config = dict(
    encoder_arch='convmixer',
    model='contrastive image-text model',
    dataset='single toy objects rendered from many sides on busy backdrops',
    train_examples=203450,
    image_size=64,
    crop_scale_min=1,
    horizontal_flip=True,
    tokenizer='word',
    vocab_size=58,
    loss='sigmoid',
    embed_dim=256,
    encoder_norm='batchnorm',
    encoder_activation='relu',
    encoder_patch_size=4,
    encoder_depths=[14],
    encoder_kernel_size=9,
    encoder_widths=[320],
    text_encoder_causal=True,
    text_encoder_width=192,
    text_encoder_layers=12,
    text_encoder_norm='layernorm',
    text_encoder_norm_position='pre',
    text_encoder_activation='gelu',
    text_encoder_mlp_ratio=4,
    text_encoder_head_dim=32,
    text_encoder_fused_qkv=True,
    text_encoder_bias='all',
    text_encoder_qk_norm=False,
    text_encoder_parallel_block=False,
    text_encoder_inner_norm=False,
    text_encoder_positions='learned',
    init='trunc_normal_002',
    residual_init='zero_last',
    optimizer='soap',
    beta2=0.95,
    learning_rate=0.0035,
    beta1=0.9,
    shampoo_beta=0.95,
    eps=1e-08,
    precondition_frequency=10,
    max_precond_dim=1024,
    one_sided=False,
    adamw_lr_other_params=0.0017,
    max_grad_norm=0.5,
    max_steps=5200,
    batch_size=128,
    epochs=3.3,
    lr_schedule='wsd',
    decay_fraction=0.3,
    final_lr_fraction=0.1,
    warmup_steps=520,
    weight_decay=0.1,
    adamw_weight_decay_other_params=0,
)
Rows from block 11 of the image encoder of a small contrastive image-text model, named by matrix and row number. Each number is 500 + 25 x the weight over its row's rms, rounded and kept within 0 to 999. All counts start at 0. Numbers have three digits each.
After each channel's rows are labels from the 100 images, of 14976, where the channel reaches its highest value: "responds to" is what is common among them. Only what is clearly more common there than usual is listed. The data: single toy objects rendered from many sides on busy backdrops.
# pw: pointwise conv (encoder.blocks.11.pw.weight, 320x320x1x1), inputs 240-319

pw.181:485499544507506487480483510491491453475482549489531490563534466548551476487484482496500481463496505490520587472523534480469504475504477512458475511468507518524492535532501500496492494500500468476541511498529528500492495464473486478486512491
responds to: from below; pine; mug

pw.276:506499492473479518545504469503508487481481538474507506503496494511508499463483486480560506494483496497477483491509538530507498500477550461489488487486522490468456490521494545518480470528517490493487460503525509507563498513490520543470510479
responds to: duck; robot

pw.106:501506529473477509469451511530511459540504542504443498506546450528546499512528498504503505504495483502492484560480506486507501510479498544505469496476526486503452519554506509459532527496490497481484527540484484510500474462501451477510492504
responds to: house

pw.2:467503519496475488547523476494547458516468537569497492533498472461470486527508474518475501492520536510466488493515509538502464508505491491448477506509533487461498511513531494525538531540524528535499442470503474478493485499514488510502489508
responds to: flower

pw.306:474538503487499505516481541528488500498518543511484521497507405510495479497529458502503506433500487513527492516482472484501529511506498524498519549531454543483501436490486502564504480523512466500513482506528488491494483534444500494496515481
responds to: orange; yellow

pw.304:478532493421517528497540478489481507550504477493473463487504494490503479508469481474499452479473529475499465493515460458489487497495487468534480495524477484493466498529500503488504474467483499478480480511561456481502529514479488484492492504
responds to: snowman; black

pw.248:526509510494551482459470500543502483520523503515524538461518499490516499454500548495513516480483516510503487550471512503514482531518477449491518517497496489512519497521564511525527512470498481525491504458458506514520533463494454488473485484
responds to: lamp; from below

pw.130:476472453497464497504488460499497508476533551467524513481500472537506518490478510523482500509525473496502489495492527495498534521450462502492511490522480467516494530504458516486485508496503542487481514474481479475487488528513455468484477490
responds to: pink; red

pw.52:492445521483500493516494485524463476465530513480526532485543540567491519483501486500480559533478520509508492506508510472552487505450506483458510492477452494482505486485508477530505495461518531500486498526530521500482465508545503510462485504
responds to: red; candle; green

pw.170:509456502463502501489492509515492509496484536486496493494501479541533518585473505478476545497523524517525553481471498565489498481510488472480492475490499502515480497480457528486483475478480508464501486453516509520498481486481511528478509483
responds to: rocket; snowman

pw.206:497490484473482483497496487498493475480503508464543496486509518535488464475494472484456537512471468478470463523471503510510499525492500508532475532492497463484512455509509488454466476542523505491522487555483465482473495469462493545513528506
responds to: house; pine

pw.185:487541506506534537514519485488521515525480467497539520576495489502493470484491477515511482481476467468484506540514525496471498467509481475496492498515471464510546511537462484544460463517495490532548520471496511517491487492503526469492494521
responds to: teapot

pw.237:501470504493581505494521471519467516486475466531498508455555510490481501492507511485562518467545542471506487502461543495490480461496492527508492504496507522521461461502507446528505511497467506497475513479491491500469510505489496494486461482
responds to: ice cream

pw.314:494513536470491530511523492516500444543488436545492508508496492509510492540486499475466546528547520464507473500484514496507460506516506508467485502498499490554508497488471509475483467575504485466470518466510490510564524519490532533511493475
responds to: car

pw.32:494480517459497477464492519499444517518484535563492520516469486460488488507508551538501505500471513504545497514482448492468493482503450499509489505504456517481505527523490477536546500532521496512503506450521498469503472496520535522485506505
responds to: teapot

pw.265:456491484517537453500461487473468456463513507512497471484502502488570490506513485446507466506531519505525520530475477475461498506551484505505509535503527473464502500518500507480501508470533532450460546498504473532518536479473509510481534508
responds to: car

pw.160:502525509527507518522485518512464469519473500470535451494480524489490491510538520497491529511531524507480478519490475489504493484503555515500483467487465455564517482528517447488510482485479492592494496517514508500503516490505526483484482498
responds to: mug; ladder

pw.75:496510505462510533524474532481517497472531464492510479506488499529554509515502462472502476507496469489481516451514478495493495500502515506479498535473488551511483506495433516539492525436532556497520499492539536471521526495493500518466468488
responds to: level

pw.309:520503480463551473460471494480526500503467511466521515513485500479459492477506493518484488513502502499479498484494456483473491539456517543488502518496515498482481492468505484482493463466586452527497529493502455490499516546488482501530540491
responds to: trophy

pw.124:493466543546516512456520518541442463576523515480512464541478510488511514558471531571487464466505523525509526518511501536477550481500508456458468479480514519509480485495497485518535502510506507515506490501435522487434523448462492485472497527
responds to: barrel

pw.214:512471495471526487512495490507511541503535515464492502475499495480551492487509551473494533471495492499522531478511500516488545464527503512483538483490549509524503493494560475559493479477483505490529523451520513507509504513442472464508496506
responds to: duck

pw.92:535513461489479463487503483500503475475524532494503524494514410499470510483519476534521505418479504526510490465519499453492500494490525489546524541486462501458485522512477465511476518506468490528539508517494501509489515477506513513514510499
responds to: teal; blue

pw.196:496514506458528518480486477522427491515476514527474491493489484493493478518505545495481507549482487522424512482479510519563531514551497485503558502488446475471484494521488504514505444460527493488479478492459498529534489504485524465493531467
responds to: from below

pw.42:485504473489491486529487460504472524505478473502493485470529502541490498531483565499517471501497490485504514530496514488486489488452467485477470529488506488512449487552493516480515535528487485480506514503484472517485475485486469499480493520
responds to: snowman; teapot; car

pw.315:496504491519490479499496486522593458509561542409505479477513505526511452507513471540523492513507498486527502479505459531511485505513454484481490485500503512520530498486486478502470528479486488486466528485526518510490540492474489491520532484
responds to: dumbbell; from below

pw.291:519490528448467472528532480520474525495503505506489520537491453576507498480477524498535518514555477494489523502470504502467479497518533493487494493513469483494577533499509521511520502514481495482506525488526493497506499468480509529502489447
responds to: duck

pw.231:474524477457512512506496488501540482469480540481504504487495514512507470493498485502487524496506485484512505490494482508497495524483517489478526500495509555541497528497492492579498476486460487478517501530465461467524490480470472511508510480
responds to: duck

pw.105:502525502462476491510483487479502540487492506501502511517489477499514453495457512528471502445504526513545528446497493508488467472497524503476519511515495518505470482574475558500496458517508508493554479527471504485483508561453493516505557476
responds to: pine; bottle

pw.204:471480521485443491477457516510485507499515505521502477467506505475439473520487531489443538493488495468494502482488502480519475486487515501536506523513495509457494514533488522509510511507522488415501508492484474480500498491507480470481499464
responds to: mushroom

pw.256:504504489508475439519477498487484497497476501461489511548514481527467459504501513544512518508542489477512533514551504539507511468491521529530496494461569473465503494544521510490498491501462519534512552532517472526528519508518502531513493583
responds to: barrel; from below

pw.278:485534462507510534498537478503519527554517542497495514493508504501491491479485511547538511456492474475559485534538486541482524471488517519486480535538494514468488487480544508512532517474517491507511480460502512448441470530537507469489475523
responds to: barrel

pw.45:514481523483517518462486507479430503478473516467473505463460428508524458518481564478512530471473498504511501515465543456478494486539482477464487506546480486491480515534532507473514492551516509544519496498522500502509469481474501521506534500
responds to: teal

pw.255:492448511488498474537533519491510492480487524486513454511495502467501497491476488508517472499501534512528553502517437498497494511474479476467494419475495551549532483537522459498519501497566543443487547497525466466487550485464543495523507487
responds to: mug; from below

pw.88:547510464512509523460496512510523485448519469463518534499520474519494505476512530470513464495550526504486494541461492479512479494577502530492502490518440469487475467510500505507494492525496582551550567477470526533513525497480481520522462485
responds to: orange

pw.0:508478487453498496511488517500554501467513485541493510496493497486521492457495583493495492525504486490441475499458507521506472498472496483537470482494482444508463496511460497466547478512562489518485550485534514534481491503442496518465512464
responds to: snowman; candle

pw.82:518456533506477478521572485484475424473445484514489481476481497474497517488483574489517501503477498491512514503507456520466517524507463504537472506515478519516517500505496472479569495503506448525523483478515487480503537507517515464484509505
responds to: from above; teapot; mug

pw.195:525515496461507451508495508511498551469501526489467491530500488529524510475485499466485528483471509496498520479508488472494488544513519507474493504470467520512487520478445500471494477473472483567496465467539502521472489533487525520479465471
responds to: lamp

pw.133:521506512525507465507469483515517480524472492502508490507479492526487492492524477472531513515501501504479467540480474492482464472516491512467508523503491503474493506498504477461477491559528468482497475486488548526480478462543456499485492522
responds to: dumbbell

pw.140:520500490480518526485490520498458473496488526504496555549503488447484512491514482488487571525509483478484522545553560509502521459483460544547482489488484520482511520504577498517481499529452530490507457461470503522485482490506525503470476481
responds to: flower

pw.287:503510549481449521516500507495492522490494509473517535520510518566459554490477545481464507553535506494487515488444494494513451474500510523520478498462486516489501500505496532534535515503494509544517507416473501470498478479553505488524484502
responds to: purple; striped; candle

pw.249:471487489535472504510523526526459501513504496526529444473529509475456520504497530505531503469453540493479492512501436489473496502492459491478531503538526531451522474521493488506504486479506478532485526541505522458504511476528490472468487502
responds to: from above; mug

pw.211:524495498549510498535540478482506461513454498450441467526498532525492477530507479573489472478509482462490511489508490490525498512482510488519538487486530483544513493478503474478501443482497548536517518524491506487485487528510498490494474486
responds to: duck; snowman

pw.128:494515526531508519498467501470486474490455517495513500537492486460482482515493452497473479488480452471516475490526498492531505530456520482511449505490464512485474512525508517488508510494463487491497548516488527471517517492476489487500507511
responds to: house; candle

pw.80:531473490531483498475538458481445504492478517503489501467483499516492509506470507525499519564512484506506486525497467468464462503491478551511489511514490489506490492499467539471513529478504479508547534507482501549471490514520509499462502510
responds to: teal; rocket; grey

pw.99:487511533481439500493504503525499475482465484482489493527534513492474506518508498475500479509455535486501434500490567494488460476504479559501486504521486481478501496527496550507501540472502489500463491481489500509494494458502503472527499485
responds to: rocket; grey

pw.217:507472474452488520528501504506510485445476476486480489506488484478491483488525553445530445488536472496530529508510504469508536499475525548504514499510479535505497521584495515478536503484468479504501541446512466488528472475503531475480478504
responds to: mug

pw.49:524500523521501472503536528508466490497522480528510490517512499543530506512516565509501470494491489523549518493542459514522498455552485560529523493511516530474477509497498509483537471489496506501481493493520548507504502465529486515493498488
responds to: from above; snowman

pw.159:475508502503480497490516535528507515448517469483518503487533501510557491499490482495488494505499473507533500515480487491563499464503548504512460534511469539471497487473494518488534477552481486502497479485521497480510507487471499512515501512
responds to: rocket

pw.108:504509527507495483461501503525506535492523472533535522503484493496475498502519479469480476554499497447503510534513457566468487472489482492484466502571528464509497502507523495469464497489562538524510556514596458490531493497487515500436494482
responds to: pink

pw.270:472477467470519507480508497516525515488502475539523499528507514466477490528514499499561503481446510491492507513474563495473503481489507486513485452497515503505522527526511428475510522486516450479463475455543482458501496478543480478495463490
responds to: ice cream

pw.150:535504518496495512466432495522487444496487495470507491497490487546519505460508534489538493505491497492505500461535500521470484528491550510523492528504455511465505504506519546511543461477502515479481528475495499497503490460532468454527491491
responds to: from above; mug; teapot

pw.6:500496463507475510500513486480503526490513506514540509516497367532507516476531496547525489395487493553495480517489503503563510513464505516475473530462458492497516471512511507505480504508484500465521481491518477474494474495501497481514505534
responds to: red; flower

pw.134:550451457543491512489535533487493504466503485461498528507463501541518521548448498484502497513482496545513474536468510493543561554512500540457514533470504519486534452493513511471497512504499500512487505487518515532524500497513522524553540536
responds to: red; candle

pw.222:509464513512493507474512496505550521462473514502524505461531518483525521525453502474517525465520505499524522538516486495537473483464521476473506484522506499527502477506493502502536529475499494500469530472468484474437488530473509503515472497
responds to: pine; green; robot

pw.275:504447505491462516529467480511551481514486484535482499513508490524509497497513541508524509512480488452493530470491487456511493517513551490497449506474492449494479478535513453432496487494477460465481523478504511480482460553460469511473503524
responds to: snowman; pine

pw.224:513469524472480465543492483506506468480509526489526531514487496495512482486493536478502516513508478503477516480486505485503477534522489480501500508517488509462510530537470512521492491534456503511516515534509498536472501433460522476567521508
responds to: from below; umbrella; tree

pw.152:521530500512505476492481496525509485520525493536511500483482503518530515517518506470521470502472504526481518472493517441477495508537501468501491500496576493500485513482529460490548471491497515491552524529477547517492584507477528500482516505
responds to: lamp; flower

pw.101:571479395495459517474512452473519489498487541519519519486546559518518476510514489526509492546502482531497478488489525489476499513471466515525522490431490471481490410491511537516466507514486462494498470485501474510463507497466506492509512474
responds to: purple; candle; rocket

pw.113:456470479533497534501514483506466556455518510499520488486497487508500483513484529467497509499528485469476504474490489522492494519496455472483505506475525513503498504522543491522536497476508522451523490537485516506490516602483560498497495509
responds to: duck; from above

pw.279:504508525495484489533490527530474508504503469497498472514511508493494532505511485512463489492525483513535517502477541529496508548546533502546500507489511502530498517532501481514488485476470500518516480509482527476500520514510481497472493488
responds to: pine; umbrella

pw.227:526521410508499510469523536434492509463532509497500499502506385542514483536506485498532504415520470534490461529529518500519509478511475476484534534491460480479500494485490528478460532539515499449542499469516493520481487488511490490522470529
responds to: orange; flower; candle

pw.138:484500516520480447467493506508454501542494492461508555496468514529513539501526529492543497520500488487453477553477507503515487509468472467521495497533511508485479515469487478498468504492557517512487518483493486488452514466482526496522517450
responds to: candle; striped

pw.131:511474494479548530481508512456500530504484512466533477484477487479478489494496505470503468479487547487469486511487471502512492545503490484481479500534525519559464487509458477533495450488532474538554468530517495505484487496457568499486494463
responds to: ice cream; mushroom

pw.44:506531518479477483481459503515528516490514486518507471459518498482533485478495526484462480517478493503526472496533550487512507515536476536522540474518526474495507497508477515502459483508516518476520484511494497491557556516487502476504499493
responds to: mushroom

pw.83:508481494507518514490502523467541526465489506465535490494469542500487461490541533483481463512525496525484533569526509485506512481519514482518499521513471468469476476480484503486524488494467528529498499507514477482498482472508495538478507483
responds to: orange

pw.54:525452432540493484486517513446498516498513487507485521490472397552558455485472471510507504475471498527499495500471505472484524518497484537462487537541471512481494516491464506474482546489465496453502489470530521519485517464543484499487532519
responds to: teal

pw.243:526483505486517467536551477483444537476485513534480537458479519502500503505501563512499461484569535481546481494520439465462477521482481486504468492472555536548503497513498501494534490531510452482529450487529497517474474484524492554474534499
responds to: flower

pw.163:483485504506541516505485502511493501504465539445534484479507510503531486503509508522493464496450489469474496496489488494514484559482563467502510485518472503529469473505488509457495519482555533530491537490530503511520512479518521487467611506
responds to: trophy

pw.190:486506492476494503514535510481481529494506499496511473449485499511544491489499505571490486490504521508438471465509477441514514476461452504492506509499475478484525536535507500469497510480481494499509491489509496509541503476539526459476533495
responds to: teapot

pw.186:488520512536514508512531487451492477459510478506505502525457509435469514483523496492485543498509552506527506464522521485511506466495511540540535420513518485468519513527567510534547484477523520512465477510528424497489505541492469501500467468
responds to: from above; flower

pw.127:510475481519493484508518481503485505508519461487508500454494471492518496511520547489487487502509506503483526521477496527481503533496506486517523494480517482550457538557537506490514491501438492486476504495499503489475472491461488490489472467
responds to: level; flower; snowman

pw.90:535462479479522483490484524486435507478502496556498483521500518514499519505492530517505511504470498543444491508476459499506543512471508558494508530532466467496489530502521498511491509492480553490536513491462524522483520490495525512487530465
responds to: orange; candle; rocket

pw.267:533484501514554470456501525504487462498521490504482485487558492529495489539486503472505497504491520512529522488478487464505464500524511487455450508494483447482502505486514544494512508513512465528517523479512501518474490523465493505477482494
responds to: candle; rocket

pw.316:502467488452479475478518512480492457492516479530506538500519514506478510494506473514538487495476495509483509500473517481528482537469492459503420499540496501502500489491491504522468482499489496525536494527530482499504506523503520515503504507
responds to: tree; ice cream

pw.17:512506500530442518498467519493490500449519488489508471503492508553490497474465516482528502507554490465470509488524517518500512481553480493510514479493529455506492508525509524473470467535511476466490487508509529486518517499509532497536503483
responds to: from below; lamp; mushroom

pw.47:488505510484521522461479499487503534491492474539501469472526488499511534507475503522522512488474441501516484464535491504521443485488470486527517498500504472492513489502494492493490536484515487505517517545488559465491515507550502444493489471
responds to: trophy; candle

pw.30:490524506463492468475490522495516501597492483503490467474487505445514482490503527465487460475478582479477496457511499600498552486499496499509546498480505464486489504489457498490540503501492462544505501477532489488536479484514487479466513538
responds to: level; barrel

pw.11:477524508498501500523500500551500474530512469487475501490493489513514532493484501515533451537516511472542485515488484490513516480474515496521485488502546542526471503505559512456470451493420501499487530501494507515504484521451498486467500484
responds to: level; robot; tree

pw.117:530536528526467493489541488501494515534498521544525510511474499471516494474498463519541482518498558504501532538531478461461485472491495528471482543492519513572513463439474525504485466532510517516498488489523471513489512465457529492461447515
responds to: snowman; striped

pw.220:511503504490485486463506465552479472527499513482475454522501492503535477499505519517522563505545497513503507473459508471506566478479493539488469466534515518505496486502529514488467500525535460479496497465520484494482520469502472447524463458
responds to: bottle

pw.111:535499515477539512454488452509501494491466517531470517495533457490516523466473524499542496514510476522495468518507479510485480471501464496515486512447460478487479446495487484490481506513496503499506519496555500472481503473529491506504516510
responds to: purple; candle; blue

pw.202:489553479515529494509530480520511483523495485518493515515497505503500488452505514541527546492495509483534479521489477486518493518544466498497496507483563510498510508472516466502551505488504521509489535502484512492477513504421502521490513476
responds to: lamp

pw.187:493495470456507465495512502500498512470560474459501508485514516509491467551498512499451554480521505479494519484495480474484510476468494474530512503525497488511494514488493514492478538510520473479492510537507504511520547481499506461561511503
responds to: tree

pw.289:497509486446518486490488488524504562466490484475492516517492490553500504525506472514526468487521488491452505536503463496462507502545519490506465476513494493514478503508480491500490496460539506454455505513493483505489516470476502479481498552
responds to: candle; striped

pw.246:479519456529491513474504479555467442491508525495493459512470478488513490510486483545543484507508489495459489519485492481541527507505501473511484551510515453515511513542478496513542474545490510492482527503516483496495479506521462502483490535
responds to: level; trophy; boat

pw.179:515481525525473527483513477455513494505487483517495461494532502481494486479551499530517556507569524472476482504494447492498534557453520528493517518476538488509501519512554508496504506519472476559522496508471485464482521481519545488535507507
responds to: flower

pw.148:510572546487488521493493508508520480540507489521517500543491500526450518521472521505457480512499455495535528447504526544532455462534525508543484471477486453496538507529525552546479512518482494523537490510476470494504511479485514503475502495
responds to: from below; lamp; dumbbell

pw.232:500501498479461493506496494487478520532520485506504496500487511504495478490517493481472519504480497518469507489502480493467483544480518504512513504511481506497506513488501529497517504508534480459502489485541472514497515483460478503502559496
responds to: candle

pw.305:491512519508502496461569463509516501485463523521469483484483509492509521511514500475504483456494502525516462479517490478484549501515522488478510457511496496507511486472550495498489513512509490490481479498503478492483482520473488488486494492
responds to: from above; flower

pw.288:457518459523518503513517524528513536488490509487495576522508502532492540555506531495447474513493514477462477517514514511486521485514490496514498527503491507501492476487476493505499517512528490475495498529509528519447493488481490497529499517
responds to: candle; striped

pw.216:482507465480487510463477548481526522523498515518490504483440460520467497525476538527502462563490467488524465558555489484452491474444481518503486515491502511487443433497527494503552462491511506509508480466480519468521515491528491492466480467
responds to: rocket; white

pw.233:498517500511456486492540483483473540485548498443505519537527534504499504514492530510505511500518458547538533546506509455546509504501460525539504557443477490501523490477500521488472501542498455474544499466539483514524461512515495503459508526
responds to: purple; candle

pw.268:492528514489521465492529483502483498551541522543498518497535491523466526537504527502498471470504481488494476535540480477519488540485499535478462542499476526515482501560487475478472510458449526511473475487529525509541555507503474527516487514
responds to: barrel

pw.273:528478476489494502480489516511541524517485481530513492477500539482502512509506552470494501516498513533467465484497468476486499443476505497540475499518487475472499515478553488515490521512508475486537493502516462488532542501517479518522499568
responds to: duck; from above

pw.74:511481491456442504517487493527525492504498498495511515476503494482458489485493485510503522483500527497506492506570499496487486459492568518487492511504491499517493511526515523483491480482504478502463493487509474517530496512498557487517543512
responds to: rocket; from above

pw.98:540493484528473530440501512493480499474454513511499574511489560511488421500473499513513473536486511509481509487492494506436559487465523511541517536523512506516510500486479486505498526524514497478534500517506499493500484473487515504532486522
responds to: orange; green; candle

pw.79:468519531476501502451492557533478495464479510459479539496516504529565471487527508448517455505477471491477469524489485518464482515543480523520532563494499513505478491534467502517510517519533499430495514533495486505485507453433492511505496507
responds to: rocket; grey; striped

pw.69:509519496533513525502537472502488465470514529506516485475475509511494547490480483481506458515517494510544533508467491533558484494494526499513510486551529518514502516466489496462534461475444523513527484498523469495502462492492495491480517487
responds to: red; mushroom

pw.318:483496534489531498475500553507542490529490467473522550456476530479499501494509513482490485484507559475517469519537456496507511527510499522566515515518483513490467465469493493461469530451521528508496471492526517486440499507458483519507515511
responds to: bottle; orange

pw.174:485537505495486493466554518489485512487486505512496486596480499526556503497519527496536502503469510468561510495494462480507516460462477488488489526494480568543499516501487520513552477518531480546488526518514491510500466544519463489477517485
responds to: from below; barrel; mug

pw.72:514499525505496469513491524491508544481513504493484510531497491536484503460477493540491484528501495472503474554523525513473473475479556519472488425474487484483525486493492537484533463473486477519456486484532529521488520485528496450480497465
responds to: rocket; from above

pw.252:518510471467538488519467504516490463487510490492504497500506521505570542490463477517487470527455522543485516471517510510460522488507539511532488493496485483524490555503457493532521465486522498525548486491490500474484476492515504552516562476
responds to: candle; purple; pink

pw.145:497451492460483504499520483459530542483507505486523506495472508497488501507502463521432538481487557479525520476486503522502491511459467517508493538489477538532506489471511457480456535519487511480480545476483493497488520473513557484486519495
responds to: house

pw.64:506469497485538478517502461518494521525520486490529528496496509519537472462499482512519502491473457480475495482491498502516487568501485461491467513510468496476487494504524498481507483524532514449461520471495464504483491488464503464516487493
responds to: boat

pw.172:480497502484524454503547543511515515540477484554494519513460503490509521470481516526519474494496524504510514500462491504490421467559489490502464516518485508472465476504530464557516499510530505453475489513518527557457524531490488489515499513
responds to: from below; dumbbell

pw.313:508514508503473490495515498482523533476462511479528459531493495479532510526523497527527479494440495513502485492469453495493503517519498468502491520493484513500521509491525523484472495490560508506464529512503514529513542518516486444493495456
responds to: lamp

pw.311:540519530493493497477531511455482485504508497489517535474530494483487477492548481490539503458475503470496493528524491493548496484491466478489513511537556485471504512507512566501494480495522479490476513483504501471495490498480495487498494468
responds to: tree